Weights of a small image classifier.
Model: 32-pixel images, arch convnext_v2, patch size [2, 2], widths [80, 160, 320].
Training: 15200 steps, held-out accuracy 100%.
Rows from block 5 of a small image classifier, named by matrix and row number. Rows with one number belong to one neuron. Each number is 128 + 32 x the weight over its row's rms, rounded and kept within 0 to 255. All counts start at 0. Numbers have three digits each.
After each neuron's rows are labels from the 100 images, of 14848, where the neuron reaches its highest value: "top examples" is what is common among them. Only what is clearly more common there than usual is listed. The data: coloured fractals of 300 iterated function systems on busy backdrops.
# fc1: MLP up (model.blocks.5.mlp.fc1.weight, 480x160), inputs 0-53
# fc2: MLP down (model.blocks.5.mlp.fc2.weight, 160x480, transposed), outputs 0-53

fc1.244:103127112030134162058129111105103117137122164137190136136157109115135120101122137125120101208124108146165120150089127153140124087095120111115120149125133183143053
fc2.244:155183128146122112136094077104166098184097126140189151125111151137152177121127146155083100224167115161046130114154140157106145147135088178124142146115165182056102
top examples: yellow; sparse

fc1.40:104113123086165130098089073129190087123123199155108115127099086142185140081108085151113186194162132077093122106105113108116162109076136090102130122123070128131144
fc2.40:167142096121124147110136152153097113152164107145128119089152096123085061176120154094133128102165102101096037099157121177158155132123114114116102169191071133176179
top examples: green

fc1.421:167078150166134105140121084122172131131143110167137164139145121161099171122178067175092050137079145145151136109181122130126192088082121146126121088114078092103061
fc2.421:134182103083106124119137126116103120174112105190166131181129153076220166155126122116106148094166159149082166132132138118112095117153153147141142082134071168152178
top examples: orange

fc1.90:122113136126107138106090193130107134202151174095125121166189137193134118195142181131151127144116141125093157169101129121126109109137125097163186135082120135088135
fc2.90:131126162149056121194144146119120151102138095109088123117167097137127080132134123153150134085097215148111109157094099136087147103169150172061108169175093139146112
top examples: grey

fc1.447:101100083098152148103132132151130129179102092135157115151107130097135140118093129104128150072198170140111140149091126100146171159170144159165153159141112107138059
fc2.447:101136143135117170204149080157198143097109168096158110083156082130115132130152136132084126126129121115142118160086069139112134166209128183146083104167129123129083
top examples: orange; yellow

fc1.382:118111117105146141122168137130120135101113144094126167165085127071087089111097107134089070207150146157156108224109129222088153130174143146023140102075144101089072
fc2.382:078137141048125146122094130145173122145074136106146126113195144140141176165106103131117186087104158089126098134129160114096082138112101088138108152083129073118120
top examples: purple; blue

fc1.228:154087144181173128146096076165183102143080086104132096137128097115159114123133127160189112123098061132114110166130127125152154102153136133073142174091076117115120
fc2.228:132102078094122112110109122143122144105129130092160159152100149144133085147144131156152162155141133149116125122139131170170101132120065122118112120238054157121169
top examples: brown

fc1.85:142130122072101208172167106103110123145135100074156098107094106142124128143120119110197178150096154177087135133090124053153110088126088141146156128176078114129137
fc2.85:158160106091103180113153131139123157125139042097122120101069214103166082089137150116132099111133141167160172112112089209197137080170095152113114116117076112083180
top examples: teal; white

fc1.222:102121093099145158102090123076157103112110156142219132116114146083148135131120145108146075036133180035096100153131089182156151130105096148116119121183117138137145
fc2.222:137052109113155137136150086130143148064149134085182163085123170103119103183157121115140130188107141159126184137075099108121106141128118140126100178121164060074119
top examples: green; purple

fc1.353:167114161139133134129117089078152086129165161123214134137097176130155126175105156160153084084154137139091183117112165157076124168117129153095182111141112163123000
fc2.353:179100130068134131109138198086098133083132141143124156114115111130121103140131093076085136177152138115104145122126129114101132145117091121113128144109131143113107
top examples: yellow; sparse

fc1.159:089105166170136133141134118158109128097098123048153105098164086150120132158150146120131127177122115154108141104075100190157193206090137127122114125159105183104122
fc2.159:130179096182152154127132139168080123114098130167138115135117102145150101145100062199087140187130069150157093125145088082067140132101195141132156135104125097061097
top examples: white

fc1.243:112126164107139186204178106121140097113069146108194127141108126111126103089115156154154145140097134095161143152066143151098104123102100164111095127131162075131085
fc2.243:135143066156153162183152112215103112170135162167133118142135176131132087039108143150084149128116118157134153091160106127146139113125099160135122118145118169102062
top examples: brown

fc1.318:114151132096092150154124162128136070092142121127212154150134130113096180142126158131166112160139120069149099165082128165147095169104131117155107117116129159221079
fc2.318:124183131122137146063179162197139110096122146118138150120119085130123167119164122108036191131127152098118100173146125135131089165046123185179102142148177160110109
top examples: yellow

fc1.87:136137152149123133073133142107195140144108108074104136154164111089041107123150116162094067101093142165180098133121120110137164137163106144123195129191183175135081
fc2.87:141149075204095124113075160130080154103091195092150105141090066135157116092124162090128165145134118139071177160087134114171095129113140094102129082101169096188135
top examples: green

fc1.136:111145109075142145104101109131148116094166098104221106114109118134162082112105190100105133205142176112162132122118143172160164141167120124152151090158122179207014
fc2.136:140144145119114131109121118127161092152156134172154174069140132152175116104163132140121098178118194061104150119123133166114144133031076172141137126153120171114110
top examples: yellow; sparse

fc1.168:125139120104110063120133143148125107095099107154167151125132118148127146128106189151109127132153202144122140127102110123139172135098127115174137149123089188173088
fc2.168:091085113108093142136142106171167167139127126111198123117114112131103137135102108121101157113103198148125093164124158089193155136132102025097115087125068178101155
top examples: green; sparse

fc1.420:146120141150136122152174144220115139122123192103147127146130194142118097158161108132152125122137069167120189188138109122120155108098063147153124172059150116202145
fc2.420:086105193161121153128108098144195168092107167102073183128109122100068164150114098148110074127141089191113138080140156051135085174152144159105107217105130065143132
top examples: grey

fc1.23:113141118108101152171145122169098090167127148134190085082084133190179097156208108099104060149139056120203174087128152159148128165100137118080154090094134105145119
fc2.23:136179106117137144119143134071132067134123109144185143161170110118111152108040139136178187113081126125117153082113146094082105138088136117107153078094127124165090
top examples: blue; white

fc1.241:113131121134143073080129128153157126095091152184157160182148086149082124097111080118111068109149119206075140167137117182180154073125170125154075140122124097151150
fc2.241:087114108125144150147186161084156092119144147151088105147112063081095113085128104116127140111148072153105182112104125180115118078147093095173119115136155070144114
top examples: blue; teal

fc1.49:054164131110068172110110111112090135154136143199081148132156138167228114149125137138066086145144078119091124134176152112154114123136123126175134115168078125134145
fc2.49:151156080206088119095072110125099116136155121163071175130133177152140129152125123158084113171148122182111137141126081125113112112088125116111106120139157137102068
top examples: brown; sparse

fc1.45:098121135100173142126152134111099109148129105137127156085150100138137167100115130115115135169119140040124183130140152134108167158113143167161058087085116079125072
fc2.45:120088161176101134071118139132127139111139117175165136097099096111103205172091105115164140157168115154118170086148110109149110140128127124182170124142101157111117
top examples: pink

fc1.137:127097117180156137142148117097160156159085122126144127139118141125126151154138120099037148123132073157173118118140136128066179096093147171159087125105112130060114
fc2.137:104136094032098066175122121117059091081169133100160156152086129134198138159161126086097152173106095129121143144104137123183166116138136089097141095177162148142090
top examples: purple; sparse

fc1.13:119129135089135143139101083093133080132169147129178140072133173194113144091157152158130151103192141143078158130042106084160102147136127103167156122095138103075138
fc2.13:103117204143120063110134126140153093101136091125149141136107130135085066126096098062171124169153135103196190169127124179079125127105205113108180123102152110122108
top examples: brown; orange

fc1.26:136152130096129136107108121116104170103131151133112111114100167093088124138122171122175132082140153105087129108142117118121143183137106100156110172132069163227172
fc2.26:107122100099112186107135119116038110068112122190075155116100162097130122099180107122132173165159137132124195225148126135090124144105086154116151101176141112139167
top examples: teal; sparse

fc1.296:127116133112110100113137076113119211061117104121080141112104097139131100130103143121104137110129130128124185096151149070139113093136125117142138112128143170130211
fc2.296:095118121162112145137089137148120142112121144118063117086103154118189143138132131179130161099120175140076163150125110118137116108113094094152165150089159120175073
top examples: orange; white

fc1.148:166125141077156155149114146111058172129123091177150089112118098119133125104070142071151133119155112111126134194188104174164096102104131162181157144149216144133114
fc2.148:151130117131122111158164086093136116166124055134176138119159115106124087095140100099149144073081151093176138117120121178109153111104170115137155108112184131123149
top examples: black

fc1.260:161141100088145146144180096125132097138146095115122126119114172114082199154061086117142140119164131112104143108098136104108111103141082111174145158106158098136134
fc2.260:131163124143106129115138144101176147120144123120127103152075100065116113119146152070137110108184114147169177124124181189243105097161118102189146170161162143166107
top examples: blue

fc1.118:107113132087120141198100097133127096094122107095136148149161156119066109123146150106170202171103187165121124134145144067114133143093090193142111101143147213164148
fc2.118:135156108085142107129155135136129187085112178097068135080115173114123089145155106126140177132161169148174133162094169111168193140142150161145107144093052087138136
top examples: green; brown

fc1.361:086096146155122134114206095137204176158126134133145127177134160107102079137114141151138079089090119069121163090179132157126129117163086126079200166162087203083112
fc2.361:127143103105129114175061139074111105106113148158137085134134140123116173108161099099132210143114104126159081106119076088070110084136145117099131108122081083165102
top examples: white

fc1.300:133091100124108185154144133160134109122074142125105135121063100111103125171171173109164084151102149132124078146152126143142159180192097122145137158158161050138154
fc2.300:083198065116142114104093125182132144157113092157121126125135090124143164141121226209086113162069088163145087172154101114104142174126164113117204110099144092105117
top examples: white

fc1.28:071141099146157131148097145127126117127165129133158165039120144110138130162137094157108155059134104136160094130084140162130131162093080161163101150120165114115068
fc2.28:116173082161093115147190188166081144104145145114067156129150157159125130144106117085167175096106098144176084134145078116058139156107125079115126130076120088161160
top examples: orange; sparse

fc1.15:184055136116140182147172130083088096117128141153121171093125101093113170186099086174133108143117111151109151103100168134131110123200088136101138081109084146116108
fc2.15:129120099094079101195086139160134139159165101091158156142168153136122152148107106142104184123140072154103133171177137223161133177145165115099099136096114110132127
top examples: yellow; orange

fc1.80:093148116143053075138189127110185152133150129095151163142073134116127116116072185135047078139139116072154132123150120143118154102124125132106166122124101170126144
fc2.80:127127067111056141129071176137179159132122142094158156177133161121110137138126156139108098151099096086155177100089083083088168078126151045096076127120143166141111
top examples: white

fc1.221:189066105108112092085160140136142116160139126146137128152117174121070113152068157122100114089136154126171113085151157143102134115125169130116183131141149111098000
fc2.221:135151141099112125098140092144112115143097125116095193144130092126089114175123158084164090160081165148147159148191165122154125140150091107103109139149146122082088
top examples: orange; yellow

fc1.14:151134099104119140162157070110153111147176143174151120132113146120085139174129135128132178155146138096121126078080136065074128126140161136067169115144141135138075
fc2.14:117141159109138155164111098152101117070132137113124114133144152134102125142077089125132113117147121171109125101166104122118077142120093168069130147092133074088029
top examples: sparse; brown

fc1.166:102143132130120135106096122145138151111094175142151127156110136106168095152119100217099150150132106146140113129140140084197141174150176154081062117088081133073164
fc2.166:142164097126135152140162063132094131095158127182085092126153124163205125163114131185084188109155115097160083110171104148160141128135137189119157140139103124148121
top examples: orange

fc1.47:124150125156154112118149164126109114124086107068112129138139110102205075124083204128153075082100202169139133150109103036132117151174132110114086117127129056140177
fc2.47:126073124137154226209144161131138110153159200143068144121111131186157136112115112152110125138110152125121161082106145098074084156122077141173154114109173086157133
top examples: orange

fc1.67:095119139093157124157140115151107139138101119108155077141114146140148084111121112120056153130134156125176132131174136181115138145154092148151159161134097102114155
fc2.67:134130173170189147107138146083154142109158164118070114099142172155067159056063079130173079139123209101142163125104107090163102145189086076168040116121132151087134
top examples: white

fc1.130:107124096141206134094071081169129089106150102099144137088135117165147103135142119143147121162102096090067103124138144127158149122153189132146000152209135141130139
fc2.130:103217122183147110093102118149116153169138095129126065108069154096176107119077104148167117121159138097163149072160070135119123101112117184141145167156102100114155
top examples: red; sparse

fc1.187:147085118139119141120177118164097082150149126158151150137133149152130106169068116136104144135118110116155099098109139180102144118239132175116091111147067085154131
fc2.187:057161050126083168103068084178133149139172144117103114155120132160125113099091188165114066064113105103113111087132130149157149148188073164016130182138108115179122
top examples: red

fc1.164:120136119079111107140103120121140168132099168191124124112112103142115141150133111134099103131148131168090103105169104146125116115107211166074177197148093119157087
fc2.164:120105095190151139112121097182147174107156123169093078057103092118120102103077100123118152097102134119040191124090137110128114176127103109151139077094123110197174
top examples: pink

fc1.411:156136122065156090184099164108131162154146143152122127118070106159140079180119116108140146126183097150124117165142077102139141167058140153133118154107132028092089
fc2.411:155166112175117162116152124107188118124111140106149132154117098111122114135115182127138166056142134095159106098134143125113179120067098128116094144119127175092095
top examples: orange

fc1.72:103157111100037122166086094175049166110094157162150113136093143111151095167110102115117129055150150199114143154111096114135161112123084061140169122085111092244131
fc2.72:063113123144197172110122105112166156109099150125087125086076081046130160116143082166160138118145126118099168148117211158093163103125102105145142177132163108170104
top examples: teal; green

fc1.91:140117109127147153089159132207161132114121125184125119149113121150104123115176125115109104093148131112112194131141120135076133132125122154152144093166133061122095
fc2.91:128182090161165096124127126151152133133152144125106078145136088095143140149105149087150096042145177117112118139072106115117160116120108086162105169073108113129103
top examples: orange

fc1.435:114160122152116081128116096089148130139145125170104187144144149135145114136091126128099061121097120158138131130112115119148195146081140142156155095135083138173116
fc2.435:136134097111124101161104172140099085111109140176081160168041131083104111085141104169132142120151136148136123157078123126117127102039086182088110179147114127107128
top examples: green

fc1.345:094091156105166103077136136158103102131175144115113081144154082100141202101083152133178187130086090141133115101133159055109185114119101186149146152138155092156143
fc2.345:161117118156146148059127191157151085146041134129130107121073152129097151097148159088118081142187128140075108131133038131106145190168103104144066164152086131136144
top examples: white

fc1.263:095136144170119119118083131144130145112122134173147164102086135123129077151136138086124138153085039140094119161141159195085147099139117079089082177177134123168075
fc2.263:167109173121119147144039098169054139108173149160146169109130105122088120163148130131079112116063154174122106159125115123117133135170174143144126091105155117136127
top examples: blue

fc1.173:119169084116118102182125088149073159155159132174129216111096153162091125100107100148132115135133099112134121128161051118060150126138137121115124127105084091189162
fc2.173:190126107108167155170137116115163134185121142122117106127096147108112164142179099056132116104083166124167089095134062134120147107115168142128111145131156171158184
top examples: black

fc1.457:093147147105159184187157148142126091141107168133135107168086169130228134111164082149077091053057114179103155137102130113128135173094102128158133131139085074110068
fc2.457:132108132162137207116145113121102105102135105088089133129175145129181125197097190169128136091125136112158104138154092145092112101134123135103081152124076102159105
top examples: orange

fc1.12:101108163103183114110150140113140153147117172094127145134164105109115125162098106088150061156131090095127166142086154178076112129137204118063103132095170096187124
fc2.12:129128158161114076169083150127150143085148140144158166142210216131122145123082115136153177133118163132117123133132153140120138107105147147173111135114106114143111
top examples: teal; blue

fc1.417:160081148165123141137111096093101064178101133118050135110155117154133139118140084112140162122133178094107141195132127152115147147094152150171108100128116087133255
fc2.417:160120133099148136138129102119137129127082130126106178077122168068109115193187103118114074112118124146073185152169141144157153160075165152102149129118159160039075
top examples: yellow

fc1.464:147114123058173117144061164148172116083090153194130079151115111177132129139212141096119099102115115158092126156138162152250131140084140164087130142119171109139114
fc2.464:176188129111117155112178140089120125149070139149106123090198106111138113097127154154116145113139203075191081123133146107085174128057098148126130094114107124122098
top examples: black

fc1.46:105159117069127177103174112112126124180136134201129152214077166114120131112140107099114146173141084181104102083111147167119096088092191173135163074115124171138139
fc2.46:069126086147156105149096163128120111148108147162144090162145142160160083120083152191131127064086183078130126148154158120180119149107124137133060143112132118114148
top examples: brown; white

fc1.231:110101080116130172159184085138150110111119207122123136116125140150065137131147132153156134172129171173103095147165081130092117175073093195152149134117157130131091
fc2.231:122097127131123127110130115131126124125164022103176118184085133128181154146110154191123167121118168114120135125079199089110117176121155117172168144152088148122138
top examples: brown; sparse

fc1.432:092074142133138169173133087123141151141163116132114140131116117184148128114128142134152171149149130095096075098126148128111124075129130103133085131116156100142125
fc2.432:154140173144125154099110057078143117148154132167129134109131118126148191121113091162153176172091129091118146094153126149142081116102070216168134173109067164046062
top examples: yellow; sparse

fc1.81:128051121146154117082131074112193125211095126124174182151083090147138097080160112100103091138109100125124134137128093130139126121131139154125117142106079137144102
fc2.81:143124103164138133184150148053110130127142084116117083102054191117112179154142137018118183113131147109175145156134127167096102108140092160105121163187208167101147
top examples: black

fc1.473:176118117093121066093105156130146093100110136124140131194105079102179137105152084092159139119159131161144117114110120156078168113117121143100226143167129179189121
fc2.473:079149132102225109125089136089157185142109184151174098106132123095140116101093138143172131136113113116089139114119066124128107080115147155127153078130126087139150
top examples: green; black

fc1.50:115150181102117090114139123110108110104153104191095156152156121131135124212149162143130107158126050152130183119095075199173124144140112107131121161102174073174079
fc2.50:124111162049157155148186112138118179069126166118147202155110115107129106102145063146120087111130128157068083092148111150176066181067130129132149098039131122140123
top examples: teal; blue

fc1.383:150160173129139116121112097114137083078190140073161145126119113128108141145116164116084108115118133157155130173047153140104152074101152133140141053112088088127070
fc2.383:147111130086122155195146136108082114107118128127125153151095140115147122120120103133118126139105119149114157143120143128112145124126112127045104104106140098136096
top examples: orange

fc1.88:119116125123144142150175075117123111163143107121154131171194109069125145109170001152097089130099081126154163080183144127135200166144109110021140169176185151116120
fc2.88:168102114076128129053105109115163099132178132175112098118112094169148056092151123146092106088091144142091041085146126118170131123148111149089160087099175093147113
top examples: green

fc1.265:127096127129144164168129104162166141144168133101186135105131138135113055183129133085119158124165111132063109137142072187183089115121156141099110106104102081135123
fc2.265:078097068084106141102144168136099151134097135131113107098123114101170147140111085158141102110114121097076121065118163150122193076114133129164136101146123100122107
top examples: red

fc1.171:089098113144153172085107122071142144172150140084142126115127106148089090102177119189116101124144123137149141160214142157128139124136140156066128149134169148102120
fc2.171:159115125103170105133128102208192095162159123089072112149141099090149119171175158175150153101089098139129145097124067140113106170145147099121106123124104124113173
top examples: brown

fc1.271:165128164136133108102168144154077136160112082098127107156118116127169086150141159162105143108152154159043139151110110069114157137116094086124194144138157150093113
fc2.271:114138171141171093152081103143147102144102164127081142050119137120088122115136143093101145096120104084107122126112176157147110101116114110186145152150106113123143
top examples: white

fc1.174:087150157147114135136124150145160109128169139086128186158168144138088086179197185134135119051098174117184180132124114188138120172107101149164155150099160072094031
fc2.174:105070084147129139155159228143059181152113150108138223138146109150092107170135108128128170122083186162117126127128100121112085134128139148118121179046071138157087
top examples: orange; sparse

fc1.264:134118106126143115091129128098177189180168151124161123159154138057162085069194127157117105152167126164113111144119122156119141188091156109092097160146129149149117
fc2.264:127186162139091144133171150118118176003078102138130115147093158087109110111106109088151118170101131154183157148085174101107137102186156163121108148171145128096081
top examples: black

fc1.182:093107093115146162186116172161232079132143163153096129043152089146117167076145073103098105105110140085171154207119143188138194116088106126084132080143144144102169
fc2.182:183157121051153086078174121121103072135145119062192143132143169082105101144154136112087164123100104094096086067115179127124082139113114128116177107166109188107098
top examples: yellow

fc1.406:149168018115165102111182124089099147109141116123145114114133110119150177158103136097137067139134150120111162185138162109177124111121124155117133134122175147100152
fc2.406:152137102146083131172149131150153081182096138130096145121136085122087104092158100198153111105136112163097112135075156100126130116157155091150133141160134129139153
top examples: white

fc1.153:140095134122134169138196137172173156150112117154094087124131140093174157114123128116138154130153085146158135216080127173107164137106118166122110160137041163105132
fc2.153:103131133086231162110112128185149110127110141097114142105162111170107093131120065119141169127118120091123103101184199145108145150107106132155141132112151104147120
top examples: black; white

fc1.372:217123078121188102143174140114123090111107161173190164184120147154079091133109154141121146107142153136065132148094177081132160104154151123049108147186140133174107
fc2.372:156199195119163152179074112133104107134130098132138121114160160136081158154109126180096141091110161156124146156144148116102128156122108118072130082102076153193116
top examples: sparse; white

fc1.284:177139156160133119106122120123147033173087145109098169158116069070136096119056118135128139164199125153122144155077154119145122112094148146120126191127167038074196
fc2.284:130094159111183085108078166107139100045142149150151094118138160139141121142115101134170179160136158100119192136163119135171144136102127118116115140120146099089108
top examples: red; orange

fc1.408:125167143154148053121123161110098141101177156105160158120105086114111108104151123084140170098103185125171145156104114122174122121143117131122152138094143046076144
fc2.408:148089123092164125118144119110151140137118120119127106129127093103106157204154193160113138069216104056149132096124116107147123159089102167167098148198084139089121
top examples: teal; sparse

fc1.305:147146113021101087168144119104134088123112170122125170175187139105166134097122153142120129137112105165155118142064119089207160157132090145126128170119036138169133
fc2.305:144147111119104120077140097089144115127137179139149152083141100172136130173138169119113122128075145187127146131178109118185095112116135128091135125112178153176155
top examples: purple

fc1.413:134194130160113161149167103079083112102131141143110182129111128146091138174138029120118092121129082096153113070162112163171136101161149067148127160127137127141134
fc2.413:177118070115106182106087082131129150056145128129111121123101143121114168155140094146061119171104153082085104104148131114139124149188168159085168126120161139214104
top examples: white; sparse

fc1.230:168195111125105141085115160090150133119141153113130095164129147100164140098095101142133117125082159170117082117071098112140157127092128132150233127170084152170115
fc2.230:098129128119134170139114131129092161082149160144140129027119130145060150067155162097123157175093124108145100096166156143132140150117135185141126112069117152154139
top examples: brown

fc1.245:160141128119087139119120093141166110120106131144155168132136131125107170152143065127192170105109130090132169088112122173135148093200084166146114111122095097182128
fc2.245:100126086076111164120131143147134128130132134122074103104149123097153158099101142100154109142185164158144202140090109157155130165163147071163099125152127197139142
top examples: red

fc1.150:153153044110111091115144153137121122122087097133116102140172150142140201098144118153066152077209125166098131191098100160142106159107158162151130121092169129168128
fc2.150:094191109117145117143118087075131105106068143144111130101124143132116165174144112126132053094095155154085163144175163135158103151150084118173104112150213135138184
top examples: yellow

fc1.58:057114113132225103118095135120111162083119123174135166138133127172140113089125189116130115120132137098143126132163077119131136136178199130191041124093152137128161
fc2.58:050179100235107138100095089107110113134146110169139165145098096104198149108088150096178141160114114079146145149114145146134121104176134139102058111111118117178048
top examples: red

fc1.84:175144172120116083150149087152105163119118202142136137121085115109156112154179081148153091087125172091144125142111118200130118137104110161144164183171142109119116
fc2.84:129098084140173108077126145092102127142059161124113156113126095137085114098084116118152142170179131197112171126119135095091101135155146170101180119131171109070146
top examples: purple

fc1.309:165145120117100115147142169172129158108165129185175143116157128150112089111125177110170104123124124126123102105082157113176167173098126133123153134127119090252143
fc2.309:069160146112102138115128159112116088128147140153151150126142145090120126115150088091141140188139139091119122138110148141139129164081115126133100145197124143149133
top examples: yellow

fc1.449:153155151103152128163157129129106134065132173109096163162040113088146143149118090106153096207151103106161107134146107124194145185161192104125133042095090134091084
fc2.449:063117145155042125136084101155124221154117173118129169113163170140148059129110168123146153128139186152086143183119147090178122125134170116178160091149140072184110
top examples: black

fc1.141:101140146141161113100129094103200139129119134157147136119142121131128092109157123109109124187131113195178147140086111108081133116135192145159122144161145086005116
fc2.141:038061106126053122137126159090109109146177107104110125151154083072164128121171107137137149183085130096112168139126141127129148107109132099122137105135140175140109
top examples: purple; sparse

fc1.371:177091117040146116141197137117148100088137103100128131133163161126129129077119070144138121144195169078064090134102165093157128153149098167048192103146101110153162
fc2.371:066078147070110129077149132083131108110144106164121096111134125120092153094138128103064153179087078102153191143156111188128147056153146099087102149150151149164177
top examples: red; sparse

fc1.254:113134138168203144112103096089155144110155121156139180148120132189136170152125103130035179155106111126167160110124144139083139123129164173142050145105118119017103
fc2.254:094125115032085132098148143100112135085151071141090151160139110160142147151179099138096159230124120113165210142076159112178151106106127126121128109118113147122161
top examples: purple; sparse

fc1.329:157110105144088152140150126115151084100130108099156082162112141100104153104174097145133114095114162192131202047128123157134152125142115078145145099118140098030192
fc2.329:064095089130185149141147137130105082176143082119128132125126163131141208095134142145059126203130094101090162119087145165128148105148058134130104139181134132059187
top examples: purple; pink